config.toml
arch = "coatnet"
model = "masked spectrogram model"
dataset = "Morse code for random letters and digits, with fading, noise and interfering tones"
train_examples = 26041
n_mels = 64
hop_length = 160
input = "log_mel"
win_length = 400
method = "simmim"
mask_ratio = 0.5
loss = "l1"
norm = "layernorm"
norm_position = "pre"
activation = "gelu"
mlp_ratio = 6
head_dim = 16
fused_qkv = false
qk_norm = false
parallel_block = false
inner_norm = false
kv_group_size = 2
patch_size = [4, 4]
conv_stem = true
depths = [6, 6]
widths = [80, 160]
init = "xavier_uniform"
residual_init = "zero_last"
optimizer = "soap"
beta2 = 0.95
lr = 0.0011
beta1 = 0.95
shampoo_beta = 0.95
eps = 1e-08
precondition_frequency = 20
max_precond_dim = 1536
one_sided = false
adamw_lr_other_params = 0.0026
grad_clip = 1.0
steps = 6200
batch_size = 128
epochs = 30.5
lr_schedule = "wsd"
decay_fraction = 0.4
final_lr_fraction = 0
warmup_steps = 1240
weight_decay = 0.3
adamw_weight_decay_other_params = 0.01
Rows from block 7, named by matrix and row number. Each number is 200 + 20 x the weight over its row's rms, rounded and kept within 0 to 999. All counts start at 0. After the name is the row's rms in percent of the matrix's.
# q: attention query (model.blocks.7.attn.q.weight, 160x160), inputs 0-159
q.21,095,207,202,205,206,191,187,206,186,231,204,180,221,221,200,223,200,168,208,194,238,240,188,186,206,222,220,234,178,207,194,203,199,223,187,199,182,178,267,188,185,200,205,216,228,207,239,187,229,219,195,225,182,199,207,203,208,226,198,176,236,224,207,191,200,196,229,214,229,206,213,196,181,210,249,185,174,210,209,201,203,195,189,193,182,198,193,182,191,177,186,174,223,199,195,202,237,197,226,195,188,188,207,201,211,161,191,220,234,183,179,177,154,207,175,179,213,191,160,150,190,205,215,190,201,212,191,198,194,191,185,208,214,171,190,185,217,232,216,198,186,214,216,258,226,193,216,182,213,192,158,213,192,193,154,195,210,217,216,220,207
q.22,096,200,189,195,223,191,214,193,183,222,163,166,199,197,205,188,181,181,199,182,177,201,216,217,195,199,229,195,199,216,206,202,210,191,171,161,230,213,203,188,206,185,213,154,169,237,184,215,203,210,189,171,182,178,223,226,191,183,201,207,186,209,205,233,203,191,201,252,215,212,240,208,200,205,178,227,188,202,168,194,186,195,187,245,173,209,193,177,192,221,211,238,182,190,198,231,198,213,186,220,149,225,186,192,196,192,198,166,161,194,224,201,221,197,216,183,153,214,214,195,204,203,199,203,194,191,250,183,210,167,174,219,172,188,197,207,164,181,201,219,195,192,226,197,192,181,182,210,204,195,208,203,197,149,248,214,189,191,180,177,218
q.23,111,170,176,218,200,190,201,191,202,193,204,192,160,178,196,199,162,201,169,238,207,206,213,214,208,216,219,208,204,212,215,212,229,152,209,182,187,229,222,191,224,201,184,186,195,194,195,174,209,162,167,213,194,216,177,199,194,196,194,204,211,229,197,213,204,184,210,223,221,169,189,186,194,207,216,229,160,225,209,190,166,223,217,174,225,189,187,190,212,188,212,196,229,197,211,230,217,213,226,233,184,170,192,162,186,218,234,194,240,182,190,197,224,252,192,138,228,216,200,232,214,202,219,216,190,180,224,208,189,209,202,182,196,196,175,178,228,169,189,198,217,205,221,202,182,224,207,175,153,217,189,180,215,183,202,184,201,195,214,213,223
q.24,106,190,182,202,188,223,201,208,238,198,203,192,174,224,189,171,173,178,176,208,208,210,224,199,189,184,183,195,230,186,208,229,194,201,179,177,165,172,234,188,213,185,248,202,229,211,215,217,209,194,198,148,191,176,191,245,231,218,186,217,219,176,214,206,221,232,220,185,179,227,213,184,225,207,186,176,211,196,170,222,194,217,210,198,212,206,168,215,189,194,202,207,227,165,226,210,212,207,228,204,204,191,177,223,198,182,220,221,211,185,178,210,183,228,219,196,175,173,202,204,184,222,267,215,193,196,171,208,151,189,210,218,194,197,206,226,216,213,181,202,241,201,193,221,228,194,195,194,184,198,167,194,192,190,224,233,199,231,203,216,209
q.25,121,199,158,160,189,231,227,186,209,195,251,218,169,194,188,215,208,193,203,186,198,202,194,198,183,172,193,201,187,217,192,180,183,213,202,162,230,221,201,161,225,192,179,209,210,215,216,192,212,205,184,181,238,195,205,229,196,235,190,199,203,194,211,163,247,191,190,222,240,196,183,205,226,201,167,191,170,218,204,238,191,229,209,235,190,191,205,175,246,171,179,187,196,186,166,198,175,194,205,207,172,191,183,199,178,225,194,215,208,184,216,164,231,214,233,202,193,211,170,227,189,199,209,192,229,226,180,227,201,216,166,198,181,202,187,199,209,202,177,202,188,217,191,198,194,195,148,203,218,217,217,197,210,206,168,212,201,209,190,229,178
q.26,119,217,183,206,205,209,213,235,224,181,197,182,224,194,215,215,194,240,204,190,200,217,199,208,216,179,203,202,179,190,221,212,198,175,221,159,161,205,172,207,222,215,196,215,174,178,199,188,213,217,180,185,216,198,200,185,206,242,201,198,206,173,209,224,173,194,203,169,237,217,207,213,240,209,194,187,207,201,217,208,222,205,209,211,216,205,222,156,173,163,194,162,186,197,190,203,188,162,196,212,205,188,209,169,194,172,175,184,182,214,219,212,209,178,204,246,180,182,240,234,201,250,169,200,170,210,222,255,210,215,194,196,189,201,209,197,212,186,207,241,173,181,194,188,240,202,199,181,207,227,221,208,204,185,192,205,219,204,223,166,165
q.27,105,191,173,178,210,184,211,189,190,206,233,181,194,207,205,166,171,214,223,135,174,238,227,219,221,179,200,181,160,205,192,203,180,202,230,181,231,191,210,229,169,187,196,202,207,191,213,200,191,209,233,191,196,181,188,235,204,228,165,188,192,218,174,167,207,206,221,179,226,202,187,192,222,174,200,197,195,212,208,247,159,181,205,229,214,159,192,186,243,214,195,207,213,182,174,219,183,194,203,175,164,214,198,234,221,212,191,191,202,213,183,174,185,199,196,216,168,200,198,197,185,199,199,205,233,247,201,217,197,198,201,203,194,209,217,204,175,190,213,199,235,200,202,178,159,186,197,222,194,171,174,200,228,188,220,225,213,198,184,198,224
q.28,107,209,203,218,246,178,174,183,189,171,192,229,203,217,176,202,210,200,198,202,195,166,212,222,174,201,165,210,225,224,189,195,172,201,237,207,202,226,195,171,205,168,207,179,187,186,186,199,219,199,203,205,209,227,198,202,224,240,196,188,203,183,201,210,200,179,201,208,190,168,212,212,214,219,198,181,198,187,181,200,221,205,179,231,218,219,209,217,140,172,194,185,198,233,222,180,222,186,207,180,213,207,232,188,181,199,194,224,214,229,159,197,209,201,190,185,207,200,216,201,189,196,229,166,178,216,207,187,223,231,175,229,196,190,242,201,253,192,221,192,198,219,191,216,202,234,167,170,220,242,200,208,188,160,189,165,191,231,174,215,193